config.yaml
model: "model that predicts nearness at each pixel"
dataset: "small renderings of single solids in any pose"
train_examples: 197500
image_size: 32
crop_scale_min: 1
horizontal_flip: false
encoder_arch: "resnet"
encoder_norm: "batchnorm"
encoder_activation: "prelu"
encoder_depths: [3, 4, 5, 3]
encoder_kernel_size: 3
encoder_stem: "deep"
encoder_avg_pool_shortcut: false
encoder_widths: [48, 64, 96, 160]
decoder_norm: "groupnorm"
decoder_activation: "silu"
decoder_weight_standardization: false
decoder_widths: [64, 64, 128, 256]
decoder_blocks_per_level: 1
decoder_block: "plain"
decoder_attention: false
decoder_upsampling: "nearest_conv"
loss: "l1"
targets: "nearness"
init: "torch_default"
residual_init: "zero_last"
optimizer: "muon"
muon_scale: "original"
learning_rate: 0.024
momentum: 0.9
nesterov: true
orthogonalizer: "polar_express"
adamw_lr_other_params: 0.002
cautious_weight_decay: true
max_steps: 15400
batch_size: 256
epochs: 20.0
lr_schedule: "cosine"
final_lr_fraction: 0.1
warmup_steps: 460
weight_decay: 0.005
adamw_weight_decay_other_params: 0
Rows from block 7 of the encoder, named by matrix and row number. Rows with one number belong to one channel. Each number is 200 + 30 x the weight over its row's rms, rounded and kept within 0 to 999. All counts start at 0. After the name is the row's rms in percent of the matrix's.
# convs0: first 3x3 conv, stride 2 (encoder.blocks.7.convs.0.weight, 96x64x3x3), inputs 33-43, a 3x3 kernel for each
# convs1: second 3x3 conv (encoder.blocks.7.convs.1.weight, 96x96x3x3, transposed), outputs 33-43, a 3x3 kernel for each
convs0.27,102,220,178,196,197,184,186,211,185,178,192,200,196,203,250,236,187,155,237,204,235,190,231,242,189,176,182,191,226,212,179,260,175,164,216,174,213,228,170,211,192,226,166,203,227,210,210,202,269,247,142,177,232,188,208,179,194,227,135,203,202,168,207,206,246,208,185,192,220,189,204,190,229,137,189,192,215,211,186,138,175,209,184,175,189,217,197,194,166,203,157,285,210,251,219,230,164,230,197,174
convs1.27,103,199,183,190,173,210,192,233,210,239,208,281,214,230,331,154,217,135,172,151,208,219,225,181,164,194,169,230,205,220,208,215,171,134,208,251,172,169,230,203,202,190,218,195,195,151,197,222,185,227,208,199,236,223,121,171,196,217,176,135,160,153,186,150,159,185,199,198,194,182,181,181,207,214,304,256,183,220,195,188,191,186,158,156,220,222,184,184,239,219,179,213,244,196,173,229,186,223,222,183
convs0.28,102,173,202,180,187,196,168,217,170,172,251,182,203,205,142,216,226,243,208,198,225,170,222,254,239,254,187,188,226,181,188,217,206,206,187,173,179,172,192,199,215,147,223,176,190,192,200,216,200,219,187,212,228,157,233,139,200,217,123,176,198,167,204,194,210,227,238,197,222,227,202,206,171,204,194,205,172,230,221,147,189,186,192,232,220,182,183,181,179,184,172,245,221,190,234,213,209,248,248,197
convs1.28,115,217,205,262,205,164,203,221,123,162,222,216,191,237,226,218,192,182,198,202,208,226,177,225,100,183,169,238,203,202,207,172,195,205,213,155,199,187,190,203,192,206,223,210,198,211,172,239,218,175,214,248,207,237,188,193,242,179,190,193,169,147,183,190,257,213,186,222,249,121,208,158,152,206,214,234,197,241,195,228,226,189,196,192,207,203,186,203,192,204,205,190,232,192,224,215,182,193,204,170
convs0.29,099,201,186,191,203,176,198,218,172,156,168,179,167,213,270,172,209,203,173,198,197,181,211,198,171,218,232,172,179,210,187,211,201,180,265,241,208,204,210,198,198,209,220,179,218,246,211,163,153,217,224,139,213,184,131,175,190,166,189,157,181,200,172,175,186,188,194,198,179,182,217,296,183,188,194,195,195,197,267,223,174,182,181,192,180,193,161,165,197,191,156,241,156,185,246,158,170,230,245,190
convs1.29,101,190,231,211,223,217,199,182,138,245,189,265,258,207,191,214,175,206,197,214,189,187,168,220,241,195,230,175,227,159,202,166,235,159,185,159,165,185,213,226,175,124,248,198,165,225,212,243,180,172,125,226,184,192,206,225,229,207,211,196,169,208,260,203,218,124,232,174,196,185,231,200,190,178,192,154,234,187,208,209,207,243,197,217,118,230,187,240,222,179,222,187,185,227,183,174,229,178,208,214
convs0.30,101,160,209,169,209,179,237,213,175,176,137,245,251,237,173,239,215,232,217,237,227,208,187,171,229,213,187,169,202,221,203,208,183,144,199,188,195,200,221,200,179,158,245,219,185,180,158,170,215,140,142,143,221,235,176,229,195,233,181,202,168,147,155,210,216,183,185,211,192,156,253,249,245,193,184,222,233,250,257,189,177,192,161,130,166,206,210,240,133,186,179,156,188,183,171,207,227,198,195,213
convs1.30,101,157,168,168,191,145,214,234,189,232,190,247,190,185,164,207,198,242,232,218,174,152,155,198,193,189,236,249,165,190,224,200,275,139,202,197,164,207,199,220,227,236,220,173,228,205,194,220,181,167,148,212,182,183,212,172,173,193,254,178,190,219,194,198,183,173,192,148,125,166,195,207,202,190,176,191,231,187,207,193,198,199,242,227,165,226,197,184,207,163,158,189,210,177,136,240,229,153,188,173
convs0.31,100,164,233,208,186,238,212,170,182,195,219,217,223,176,203,176,209,285,153,176,225,144,206,207,215,230,184,181,242,248,159,219,181,164,151,140,170,184,198,220,213,189,204,139,222,197,198,168,182,214,170,181,239,170,188,170,209,181,175,188,201,199,123,189,205,242,201,208,246,231,236,195,160,186,175,235,183,195,298,202,140,171,193,189,188,222,215,211,194,217,242,198,174,197,158,197,194,186,182,189
convs1.31,092,254,220,220,195,200,227,192,220,199,158,170,174,187,197,203,166,159,227,166,216,217,212,197,162,214,127,218,251,184,222,134,298,182,187,211,193,177,215,215,169,166,216,212,180,195,218,186,224,216,227,220,216,183,260,230,250,195,210,219,140,227,236,192,215,171,182,198,219,216,193,222,221,230,226,195,250,163,195,163,216,213,194,200,224,184,213,230,219,184,154,202,158,192,184,124,247,136,159,211
convs0.32,100,161,180,164,173,217,193,215,195,252,187,187,171,206,164,184,230,185,159,219,188,182,235,245,217,222,197,225,200,300,220,235,218,202,213,194,200,193,198,215,238,215,207,204,199,192,242,192,200,224,193,201,197,197,149,189,190,167,161,141,164,188,204,233,161,169,173,226,201,147,211,187,138,206,194,227,167,251,224,149,156,205,176,180,156,198,159,171,185,225,230,171,187,185,190,233,189,192,173,174
convs1.32,097,245,183,244,165,178,236,147,207,161,207,220,177,222,223,169,204,218,172,208,186,195,264,158,136,209,214,124,173,202,219,206,249,198,206,193,144,222,164,188,221,185,192,198,224,209,190,219,206,159,189,242,179,176,135,182,180,204,242,202,189,197,185,233,219,200,214,159,228,172,222,216,191,173,174,155,179,148,168,240,139,204,199,207,162,194,262,187,204,194,148,236,171,177,229,160,132,139,174,189
convs0.33,099,203,196,233,169,222,159,175,254,202,200,315,160,185,277,186,250,164,134,199,192,191,233,147,229,222,178,178,238,217,170,228,213,186,138,132,178,240,181,177,229,206,186,225,199,174,192,174,238,171,170,241,248,217,196,173,211,225,223,196,182,140,180,183,165,164,227,216,129,202,225,221,184,201,230,188,222,196,193,182,169,152,156,224,200,179,217,152,182,250,193,239,203,220,222,186,163,157,164,211
convs1.33,100,218,246,148,150,207,213,224,198,244,251,174,166,231,129,235,224,167,205,225,216,137,144,224,190,198,225,219,198,175,213,182,138,148,192,196,199,215,179,215,215,143,183,186,191,198,224,178,187,227,223,166,223,192,156,163,207,221,193,218,126,196,146,142,233,211,209,228,197,117,222,235,172,217,133,213,236,184,241,207,183,203,193,186,201,212,234,177,158,238,219,207,163,201,213,182,197,159,217,160
convs0.34,097,219,214,218,265,231,174,193,202,199,158,213,197,225,191,174,263,196,250,204,207,216,169,194,191,223,195,190,206,139,146,205,189,161,249,131,153,182,187,224,203,197,227,264,290,210,258,207,178,152,215,201,202,175,172,236,227,206,280,223,143,201,159,207,211,167,203,173,195,215,207,183,220,200,219,196,167,237,181,164,197,222,219,190,165,139,202,215,211,213,221,128,172,141,228,201,173,259,175,188
convs1.34,092,215,263,193,173,176,182,195,173,139,212,151,199,214,215,266,184,208,209,180,190,185,208,215,191,178,256,138,165,190,214,235,205,218,170,145,147,214,201,233,201,191,141,212,201,226,215,193,208,165,233,251,218,180,231,224,170,199,220,161,151,194,197,195,212,219,159,205,206,268,202,219,207,216,214,176,197,181,185,237,153,177,194,260,147,198,181,192,219,192,153,163,236,216,142,218,256,206,198,261
convs0.35,102,242,164,188,264,227,143,241,175,194,205,220,120,183,235,219,277,231,227,191,167,233,235,252,162,219,183,216,234,231,202,216,202,221,174,212,193,194,124,181,240,198,188,206,181,179,178,209,203,168,255,175,155,232,255,162,182,165,208,156,146,231,227,144,163,150,166,244,234,176,208,204,219,193,216,223,236,226,172,205,230,223,166,182,185,184,213,232,191,185,203,246,188,202,237,189,158,177,212,203
convs1.35,100,240,230,156,220,198,166,171,212,186,211,125,204,192,174,195,209,284,158,225,186,199,212,173,239,187,251,127,136,215,271,203,157,171,182,230,188,187,216,162,238,202,228,187,202,229,224,214,175,206,225,225,170,191,247,194,155,276,224,289,191,216,256,157,256,194,163,179,232,176,225,188,183,158,224,246,191,163,196,202,158,199,173,185,237,225,171,226,206,182,217,193,179,192,177,196,201,190,202,233
convs0.36,105,202,208,200,195,192,214,240,193,187,204,230,267,246,217,219,224,199,184,180,213,223,199,194,243,241,184,197,239,241,147,164,153,238,223,300,242,195,163,181,166,162,166,172,164,232,172,270,190,207,181,203,179,190,188,192,236,214,182,224,289,201,173,222,192,151,202,207,195,138,211,204,209,207,315,247,193,174,229,197,169,169,204,203,170,204,198,154,175,163,200,196,230,182,231,171,155,199,202,217
convs1.36,092,233,269,213,274,214,197,173,194,169,177,233,217,204,191,215,156,200,252,179,184,214,181,203,230,199,167,170,222,148,206,208,226,193,205,182,167,180,211,225,174,166,176,163,226,192,149,148,143,198,137,155,224,220,235,204,204,191,199,187,233,192,189,177,190,170,208,153,222,163,180,181,184,184,180,195,204,160,196,242,179,204,201,188,211,163,215,167,269,175,183,238,184,225,243,237,188,227,232,254
convs0.37,096,170,218,208,236,207,153,224,173,168,212,184,180,202,177,144,271,172,155,216,213,251,204,193,201,228,202,229,196,237,172,172,228,201,205,185,170,194,203,209,213,224,174,188,239,226,158,183,262,213,209,208,206,157,143,204,196,248,176,161,216,200,170,183,205,186,215,212,249,243,192,158,234,208,200,243,216,196,205,173,185,200,234,196,174,183,202,190,208,202,179,192,191,191,201,191,184,210,175,152
convs1.37,091,239,193,204,194,205,169,233,225,185,197,198,250,167,137,209,193,196,226,191,172,177,222,183,206,189,167,186,206,160,178,200,177,216,253,177,253,174,168,212,189,187,220,173,210,180,182,181,226,201,236,178,230,176,167,206,198,206,174,209,213,258,213,221,238,253,191,168,220,207,179,216,216,181,145,223,155,208,203,193,242,276,234,193,198,213,171,153,211,189,178,165,169,201,228,111,192,206,173,201
convs0.38,099,183,208,251,171,204,243,181,153,156,229,195,169,157,135,222,191,138,237,195,246,185,203,164,228,202,201,162,202,238,183,224,219,216,149,213,213,222,229,238,202,202,260,236,174,174,212,160,169,198,212,176,203,209,151,171,226,275,184,150,207,219,128,208,209,183,182,257,223,166,210,212,196,179,171,216,206,179,206,164,226,246,181,219,272,169,196,205,197,146,181,211,236,188,214,213,182,220,196,173
convs1.38,106,210,163,214,221,252,163,173,238,245,172,209,223,219,244,215,175,199,215,195,199,195,215,242,242,214,247,210,235,176,177,228,244,180,202,169,159,198,157,198,234,253,211,224,212,122,180,234,198,242,211,185,182,227,205,243,181,217,255,195,197,228,196,213,228,218,183,189,231,230,220,208,191,210,208,221,167,248,181,224,158,151,166,168,136,232,199,204,142,188,114,212,177,239,167,186,223,209,173,191
convs0.39,100,217,209,186,224,152,224,207,164,189,214,160,216,186,225,100,258,217,211,168,182,182,212,214,195,168,180,194,261,218,278,282,209,195,236,211,198,199,208,225,189,238,200,205,199,194,288,239,220,216,186,238,210,147,158,163,216,200,202,222,184,159,198,241,228,216,196,195,206,187,197,173,190,274,229,242,184,210,205,291,241,164,194,165,206,192,198,199,213,179,195,265,243,268,257,232,216,200,192,219
convs1.39,099,166,185,176,195,127,214,223,165,179,174,185,186,222,146,185,181,256,181,171,204,253,217,207,250,227,244,182,207,190,209,192,199,170,211,215,186,244,192,214,206,219,212,159,202,194,184,174,247,155,193,208,193,198,226,181,174,196,216,204,195,224,252,160,155,209,185,157,224,211,122,213,172,193,227,186,251,198,210,269,197,179,192,214,165,183,172,208,220,180,176,234,206,170,206,227,231,173,187,185
convs0.40,098,216,208,189,243,201,193,241,194,193,209,198,222,175,185,191,185,193,228,219,205,198,227,226,222,200,261,198,190,192,226,194,207,236,157,235,195,204,196,190,214,205,208,203,226,172,203,194,217,224,185,274,185,165,274,176,224,248,211,195,185,184,106,167,191,192,213,237,253,176,185,183,170,214,216,209,218,216,201,234,205,208,167,216,215,207,198,176,210,196,169,207,209,201,166,180,220,197,211,197
convs1.40,117,211,221,158,184,192,154,191,219,211,155,219,196,220,156,197,194,176,205,242,217,197,201,155,241,227,240,159,195,215,204,176,172,186,187,171,214,202,183,197,234,171,173,237,231,182,202,234,211,190,208,120,232,186,149,214,232,175,173,308,181,199,174,200,203,216,203,195,143,197,216,232,175,247,163,248,228,190,170,229,227,160,210,194,183,196,194,272,183,231,179,165,247,204,158,159,233,199,183,225
convs0.41,098,236,215,236,214,164,167,247,197,162,277,183,181,307,190,163,204,149,120,179,239,277,207,245,208,170,210,174,177,205,226,133,233,223,221,209,195,230,197,188,192,161,177,197,190,152,168,179,214,173,203,179,160,230,207,225,176,196,193,216,208,226,179,204,168,195,207,226,200,154,211,234,139,192,230,231,160,169,215,196,179,169,180,192,194,191,203,207,183,239,194,169,212,193,210,190,206,168,195,242
convs1.41,104,225,182,173,245,228,195,196,207,248,247,212,177,202,237,175,115,174,240,168,168,231,200,195,176,244,178,162,226,193,191,178,200,214,198,150,204,151,228,183,209,196,208,167,168,186,186,237,187,138,243,224,190,179,193,188,195,144,181,281,181,192,209,209,209,165,240,236,229,188,237,200,211,207,228,195,188,232,159,223,152,199,245,203,198,200,165,203,175,238,268,169,189,198,219,219,253,198,188,264
convs0.42,102,225,172,228,200,146,204,191,177,235,161,241,181,132,245,215,153,212,202,187,172,189,159,150,237,155,224,252,187,205,248,221,192,224,171,188,222,211,229,197,210,230,197,233,225,212,158,223,208,177,200,162,160,157,203,186,175,252,205,232,207,208,163,166,133,178,182,134,129,201,179,189,222,267,249,186,255,245,195,191,254,229,245,180,196,200,177,195,231,179,177,194,193,231,192,192,200,198,214,222
convs1.42,105,203,155,183,179,189,158,218,184,155,183,230,218,241,194,189,154,148,223,215,143,153,173,222,171,214,171,248,180,204,177,174,192,197,206,175,176,208,201,164,232,240,197,214,272,204,197,195,179,186,217,184,264,254,142,146,242,219,218,194,238,185,183,256,191,198,209,212,145,146,193,192,195,214,255,170,221,247,212,203,226,216,184,215,242,228,209,177,103,216,193,213,184,165,243,184,199,236,154,183
convs0.43,099,215,202,191,207,197,207,191,193,195,174,222,186,208,146,201,226,173,209,178,215,154,212,265,217,143,271,217,173,179,228,204,156,233,196,209,197,197,176,204,190,189,220,189,207,195,157,226,260,213,243,219,140,158,170,240,172,181,204,202,183,135,163,225,223,246,147,205,186,189,207,182,189,183,180,210,218,181,147,240,214,218,177,157,144,240,192,160,226,250,189,208,157,190,174,181,233,152,147,210
convs1.43,089,189,204,197,192,233,202,253,236,198,206,167,184,193,185,154,178,208,223,193,198,194,198,208,191,155,190,160,230,170,214,156,174,226,176,247,212,205,196,198,195,170,197,231,201,234,261,198,244,198,228,213,193,179,232,223,156,192,235,200,227,219,268,186,223,262,182,188,143,207,157,186,165,159,222,243,204,188,194,174,188,222,159,236,268,176,206,205,233,191,122,192,170,189,175,158,168,196,215,218
convs0.44,103,196,174,182,216,189,194,195,246,191,216,220,191,185,203,229,250,150,215,193,189,208,160,222,250,172,198,226,225,166,178,151,192,154,191,135,156,194,215,222,211,185,194,238,191,195,251,232,189,223,186,211,176,190,230,174,194,193,206,200,191,222,189,229,230,261,265,226,300,270,190,222,228,221,229,180,189,195,207,188,225,290,217,208,174,213,209,191,208,253,220,190,225,245,214,213,186,217,193,201
convs1.44,106,202,210,157,188,176,232,194,184,140,216,228,195,214,209,207,240,178,175,170,186,178,192,251,177,229,236,202,184,179,219,214,181,266,187,172,131,200,243,179,249,176,183,177,192,210,203,161,142,210,233,198,191,232,236,183,229,200,213,151,219,220,154,200,226,206,185,200,232,187,201,226,230,239,218,163,177,195,222,221,197,222,193,224,203,176,202,218,205,246,188,204,192,237,151,159,188,167,165,177
convs0.45,100,186,229,269,174,184,207,189,140,219,192,129,187,136,204,224,127,265,220,256,236,243,210,210,197,204,157,226,205,186,223,230,219,193,211,181,158,180,199,198,176,204,261,190,141,197,164,182,180,246,214,161,216,248,229,213,198,194,226,174,136,224,251,215,185,179,168,211,233,139,171,151,159,182,208,282,161,196,223,179,265,262,228,228,210,204,194,197,230,172,164,213,210,242,198,213,216,191,232,195
convs1.45,113,186,153,219,193,211,234,205,233,232,196,236,190,197,308,209,246,184,146,197,154,166,139,188,167,210,204,189,188,205,155,209,201,182,182,235,191,191,239,186,220,172,171,221,211,224,166,161,158,182,150,194,171,225,286,205,232,266,237,164,269,205,123,185,175,160,163,194,181,182,251,163,210,182,190,169,208,234,207,220,190,203,179,206,240,180,159,249,147,225,239,221,181,154,213,189,145,188,227,230
convs0.46,101,228,265,256,239,236,229,153,210,180,269,202,225,200,244,137,278,184,211,193,192,233,178,193,157,181,211,237,208,191,163,170,147,171,185,177,213,269,184,197,238,212,145,207,213,208,186,185,168,219,184,169,196,161,249,236,254,248,241,208,186,212,204,204,178,186,238,141,221,184,168,185,163,208,203,219,233,191,235,260,228,220,222,260,262,210,190,240,141,197,184,248,227,228,174,166,199,190,196,226
convs1.46,103,145,204,184,196,225,215,228,214,194,253,228,186,233,153,221,203,174,227,216,212,166,219,161,230,216,207,201,185,179,244,190,147,178,219,148,175,204,189,163,225,149,162,214,227,220,205,221,220,178,232,244,190,135,225,221,213,218,221,151,236,203,161,190,213,248,215,181,197,218,213,223,223,214,231,204,157,227,209,201,231,237,190,174,221,198,185,216,166,202,158,173,200,223,176,172,273,227,238,194
convs0.47,102,204,167,255,211,184,244,185,194,197,227,258,207,154,174,281,182,129,208,242,253,185,226,190,203,272,245,188,279,179,140,328,203,134,260,204,172,209,228,195,202,220,228,187,246,222,238,150,157,226,196,141,168,192,189,224,237,221,243,189,200,226,190,200,194,180,194,194,228,206,256,249,199,217,195,177,185,207,202,232,188,231,184,207,236,173,180,181,171,209,177,224,228,163,204,177,192,199,140,151
convs1.47,100,207,209,190,174,205,233,256,216,216,174,175,185,178,180,223,169,241,288,189,267,197,153,222,162,188,169,174,221,199,226,217,221,183,221,207,179,215,209,205,232,174,173,193,127,182,207,189,192,217,182,231,186,205,163,169,143,196,215,152,215,196,133,169,167,152,228,200,200,202,142,194,177,188,242,251,201,242,154,167,201,184,208,237,237,220,205,199,247,188,201,239,196,241,155,215,220,174,224,207
convs0.48,100,196,198,184,214,238,231,213,216,204,192,160,190,161,206,178,168,174,198,232,239,217,187,244,236,187,163,144,117,150,148,112,218,196,239,251,270,208,196,165,184,187,206,201,175,178,235,194,181,198,171,206,186,200,228,160,189,261,210,185,213,218,219,227,212,182,187,195,213,225,171,197,189,217,172,184,174,202,165,227,183,205,202,194,243,212,190,198,155,102,141,166,225,160,196,211,191,220,210,198
convs1.48,115,214,159,172,214,231,198,205,246,221,218,197,197,198,234,147,211,184,133,188,223,179,188,215,148,190,201,158,208,198,206,173,200,202,209,184,163,191,196,178,219,222,215,186,206,213,222,196,181,233,213,182,250,191,232,194,213,205,192,169,222,228,204,177,172,209,190,217,201,168,240,205,163,200,204,184,189,188,200,217,210,228,149,192,208,204,168,231,229,152,279,205,205,130,176,109,189,171,208,247
convs0.49,099,216,196,280,245,173,198,167,191,223,192,148,152,167,207,238,285,255,221,183,233,196,226,221,215,204,155,192,188,179,220,160,230,225,153,198,205,181,197,222,210,194,223,220,235,161,218,200,168,210,219,184,149,168,175,168,212,200,190,210,232,218,235,227,164,219,216,169,207,242,135,229,183,210,197,306,236,203,223,200,207,200,187,210,236,212,186,225,186,147,181,214,238,245,189,205,219,125,213,199
convs1.49,098,220,221,186,178,251,222,232,232,187,186,192,147,182,211,184,218,188,175,239,223,161,200,231,217,229,165,160,244,203,248,201,204,260,227,212,209,228,250,235,148,130,209,240,190,179,226,170,209,171,188,157,203,224,180,210,198,168,188,155,226,251,231,238,253,231,214,202,206,158,216,225,210,176,180,186,156,171,199,177,208,181,192,174,235,154,260,215,199,236,240,244,202,240,200,172,195,181,184,187
convs0.50,098,183,224,211,211,254,168,181,211,233,210,176,186,196,208,143,200,157,197,193,170,160,212,171,182,204,185,178,230,225,259,170,209,212,165,169,149,201,246,199,174,186,184,211,217,204,190,200,206,214,172,176,142,195,236,235,168,206,239,154,177,209,205,246,164,179,149,209,213,193,162,222,215,184,183,183,200,170,217,210,166,146,175,200,190,243,175,219,228,250,236,180,196,186,199,200,179,198,169,168
convs1.50,086,218,242,188,221,175,206,189,154,202,170,132,143,158,185,168,139,133,209,208,219,184,223,223,216,210,188,209,228,248,226,196,180,194,223,184,173,182,146,181,191,169,183,195,228,220,198,236,214,224,246,209,203,181,183,234,190,198,222,182,162,205,203,246,232,227,192,239,201,183,210,189,177,203,240,216,128,111,194,192,209,190,188,212,237,188,174,184,207,206,224,243,205,199,222,186,160,206,201,172
convs0.51,099,203,166,208,222,214,171,200,219,257,175,265,223,137,159,236,203,193,200,217,201,201,198,185,197,145,139,177,196,204,216,210,175,212,182,199,224,201,233,207,199,160,175,212,179,183,199,153,164,191,234,196,224,250,181,196,176,190,196,173,165,209,230,247,215,169,158,222,164,185,197,180,168,188,189,208,210,231,210,189,170,178,243,188,191,222,216,190,212,192,198,168,186,183,205,223,202,183,189,192
convs1.51,094,171,163,187,227,223,197,243,250,241,187,237,178,181,221,200,178,188,208,254,220,174,238,198,213,205,213,200,199,174,148,214,185,149,181,301,182,214,200,220,222,179,216,200,237,242,231,172,189,202,129,229,185,211,202,230,203,182,227,182,193,194,212,148,220,231,200,174,266,223,166,244,194,256,182,219,176,172,190,189,192,195,241,230,173,161,241,209,199,161,259,220,191,206,218,192,184,216,201,237
convs0.52,102,219,195,204,221,235,206,183,166,205,228,152,248,217,221,135,289,251,197,237,215,237,233,220,234,204,166,208,220,166,149,189,176,189,181,191,199,188,194,195,187,190,233,147,198,208,207,240,215,215,180,225,182,215,230,128,164,154,201,199,208,180,187,200,197,197,165,210,186,208,183,148,217,170,152,207,200,188,248,215,230,193,191,230,203,211,185,184,229,187,227,179,181,167,161,192,178,161,183,223
convs1.52,105,178,162,201,160,189,182,198,165,202,261,158,228,198,164,208,210,197,216,229,234,200,243,255,250,246,209,199,245,182,236,194,175,176,263,258,289,222,200,220,213,187,195,225,192,195,207,175,194,138,222,220,170,178,180,225,189,220,201,226,192,209,162,233,200,231,160,175,224,164,120,184,191,225,180,204,177,169,177,161,187,169,202,158,244,213,197,225,270,170,190,192,258,176,204,203,170,169,204,147
convs0.53,099,204,187,205,165,173,172,192,205,214,131,159,133,98,168,188,173,243,294,167,194,212,215,132,234,183,167,209,213,179,155,175,159,211,170,178,190,165,145,196,199,189,211,172,204,221,184,171,233,189,212,228,195,257,167,208,233,150,219,206,185,222,161,184,216,214,190,202,201,203,169,188,167,192,216,216,180,215,193,200,200,241,220,179,156,218,179,178,172,166,206,215,202,164,208,170,179,181,186,217
convs1.53,101,152,167,221,208,145,220,182,181,195,188,205,190,207,202,140,180,201,209,216,230,247,176,175,187,206,248,135,171,265,244,184,213,201,167,204,219,184,211,198,208,222,210,232,211,186,234,184,219,195,237,181,239,237,191,201,224,236,166,221,189,175,162,202,190,226,194,213,219,227,204,215,244,197,205,194,208,200,208,164,170,176,210,179,200,224,161,202,188,195,204,182,254,184,193,215,145,193,171,204
convs0.54,100,219,217,230,209,178,218,260,246,165,228,140,150,241,207,157,143,151,199,123,209,201,210,184,213,196,187,183,231,231,219,210,209,180,224,182,226,176,195,147,185,203,190,236,166,210,198,236,210,218,205,256,273,286,216,199,197,206,209,216,154,188,225,174,188,216,159,205,231,144,213,166,141,167,206,191,173,204,175,192,199,134,188,217,224,238,178,218,186,167,187,229,206,283,191,196,252,178,251,196
convs1.54,098,240,211,224,201,168,207,207,229,203,189,163,163,199,165,205,256,156,192,194,167,230,212,183,259,175,202,157,239,229,180,263,156,135,246,187,232,209,151,153,177,124,137,240,221,203,235,230,243,218,218,198,221,199,170,182,200,203,226,232,237,245,171,239,205,261,213,222,196,183,182,260,205,186,160,225,230,180,154,175,190,161,191,181,200,223,179,190,233,243,249,207,234,252,206,255,154,169,174,222
convs0.55,100,196,172,239,160,180,185,196,226,197,228,222,230,254,183,148,218,175,157,238,260,185,194,214,171,211,215,239,157,183,196,194,227,227,205,255,242,211,210,221,178,228,245,196,223,182,154,250,194,190,159,207,188,153,158,201,165,194,233,190,190,226,169,190,234,214,255,184,199,285,199,215,202,242,193,196,199,188,222,208,205,165,214,184,217,161,181,189,154,182,213,211,175,225,191,204,211,168,158,202
convs1.55,095,210,237,224,216,267,217,184,180,215,227,202,232,237,228,147,242,164,181,207,208,162,183,211,188,170,208,168,160,179,211,183,167,291,161,231,209,201,180,238,165,167,212,158,167,171,227,211,179,217,186,220,183,198,158,188,205,201,220,161,240,170,212,230,231,192,258,190,157,192,173,149,199,179,226,218,250,192,228,189,125,226,196,194,260,153,197,223,230,195,258,221,167,216,219,151,188,194,170,157
convs0.56,100,180,195,240,169,191,248,145,202,213,255,235,219,245,174,257,199,195,251,219,214,213,210,191,209,279,211,214,218,147,285,184,136,215,212,168,205,193,178,212,157,146,185,173,207,203,186,191,169,167,176,219,226,196,154,190,213,222,180,172,164,197,213,231,202,210,208,184,195,246,154,206,235,186,179,231,219,203,230,192,172,199,179,201,195,172,225,186,190,240,204,204,180,196,203,164,213,193,227,188
convs1.56,090,209,179,173,138,182,202,213,195,175,197,217,179,242,206,162,195,191,186,195,202,237,149,192,193,197,147,213,264,152,168,191,201,221,201,191,287,199,159,194,187,236,197,181,191,220,177,198,226,207,200,180,200,209,208,193,192,213,188,206,213,170,190,182,225,201,195,265,205,183,228,259,215,182,235,183,167,222,194,184,246,265,247,222,194,178,207,164,151,215,246,172,164,179,231,209,208,230,154,213
convs0.57,102,218,226,189,178,185,184,220,196,214,229,210,153,200,137,204,232,163,234,209,210,212,189,238,235,261,198,229,174,168,220,217,242,244,222,257,234,248,129,179,197,176,246,205,175,208,189,185,161,167,199,210,195,307,256,187,174,206,210,243,232,142,226,200,209,205,175,187,166,146,220,175,198,210,196,194,211,204,223,218,197,195,199,225,181,201,216,156,207,221,196,193,172,190,202,198,184,252,207,208
convs1.57,101,225,205,203,212,212,189,132,225,158,210,210,194,205,208,160,187,200,174,157,212,197,182,186,148,173,249,230,210,212,225,241,217,189,178,185,143,203,204,176,187,155,148,192,164,196,230,187,204,173,267,176,227,177,209,227,174,242,189,176,213,208,168,218,174,204,228,195,194,137,240,163,178,214,209,175,191,165,180,209,228,301,197,216,217,248,197,246,207,174,235,238,180,217,160,156,187,210,197,198
convs0.58,100,201,201,184,166,162,201,173,214,140,217,192,236,207,136,206,178,218,246,194,195,194,230,153,210,197,202,229,194,187,209,220,193,199,232,206,236,205,195,192,186,226,220,243,224,201,250,247,233,255,153,197,212,128,155,166,165,147,185,176,108,215,171,236,277,198,171,215,189,208,186,160,192,261,230,167,151,196,195,149,193,253,174,191,211,189,168,170,198,184,219,206,205,167,221,214,218,205,230,229
convs1.58,107,181,219,199,182,210,212,198,181,166,201,208,217,240,221,199,226,177,233,175,259,190,156,220,210,211,185,250,250,189,194,232,210,180,143,149,154,219,185,201,232,221,208,171,188,253,181,194,201,214,193,256,155,208,189,152,226,224,167,207,214,160,178,213,166,177,207,261,170,161,164,199,228,202,178,199,200,198,222,179,227,168,164,179,163,200,183,158,199,240,192,171,164,205,218,250,219,165,211,160
convs0.59,101,184,168,172,215,202,190,252,187,179,187,182,203,210,113,260,248,172,267,165,223,226,177,222,234,212,210,213,234,155,169,235,201,210,239,155,169,199,201,203,237,207,233,262,213,193,157,196,164,220,200,119,207,284,231,230,189,227,197,189,168,172,207,179,212,212,152,211,194,161,170,211,207,237,160,179,202,153,186,200,202,205,202,201,238,244,182,195,192,227,203,185,183,185,236,144,224,165,172,256
convs1.59,102,209,153,164,226,226,192,167,237,197,184,210,238,189,168,196,194,196,192,161,192,244,175,219,235,198,229,195,136,156,188,194,158,188,200,196,213,201,172,201,220,157,157,233,199,200,186,212,230,189,206,171,171,222,187,185,226,217,192,204,238,214,238,205,213,176,179,216,110,194,215,188,226,241,106,198,178,199,201,216,254,210,237,217,217,214,141,232,177,232,173,222,179,192,133,205,173,214,146,226
convs0.60,101,211,147,194,173,193,146,171,171,167,256,207,207,235,215,205,168,151,252,172,188,202,170,284,210,244,203,171,244,205,159,162,219,235,241,256,226,252,178,202,172,200,183,197,233,199,235,190,179,225,220,226,220,214,278,172,203,215,214,163,202,169,151,175,189,175,164,241,233,171,265,242,166,255,228,190,232,180,223,151,164,212,179,157,164,200,208,130,204,184,176,204,194,182,205,228,222,189,178,242
convs1.60,104,231,202,213,207,213,182,168,171,159,218,221,216,181,138,194,232,221,206,179,188,200,179,176,243,191,194,167,210,193,209,217,158,186,209,203,188,184,200,172,198,123,191,213,173,215,200,150,188,142,189,217,219,182,163,214,210,147,200,216,170,202,182,191,199,197,193,223,123,174,194,202,162,186,191,169,263,187,188,187,239,163,261,228,234,188,201,158,220,184,144,181,175,191,158,192,181,168,195,181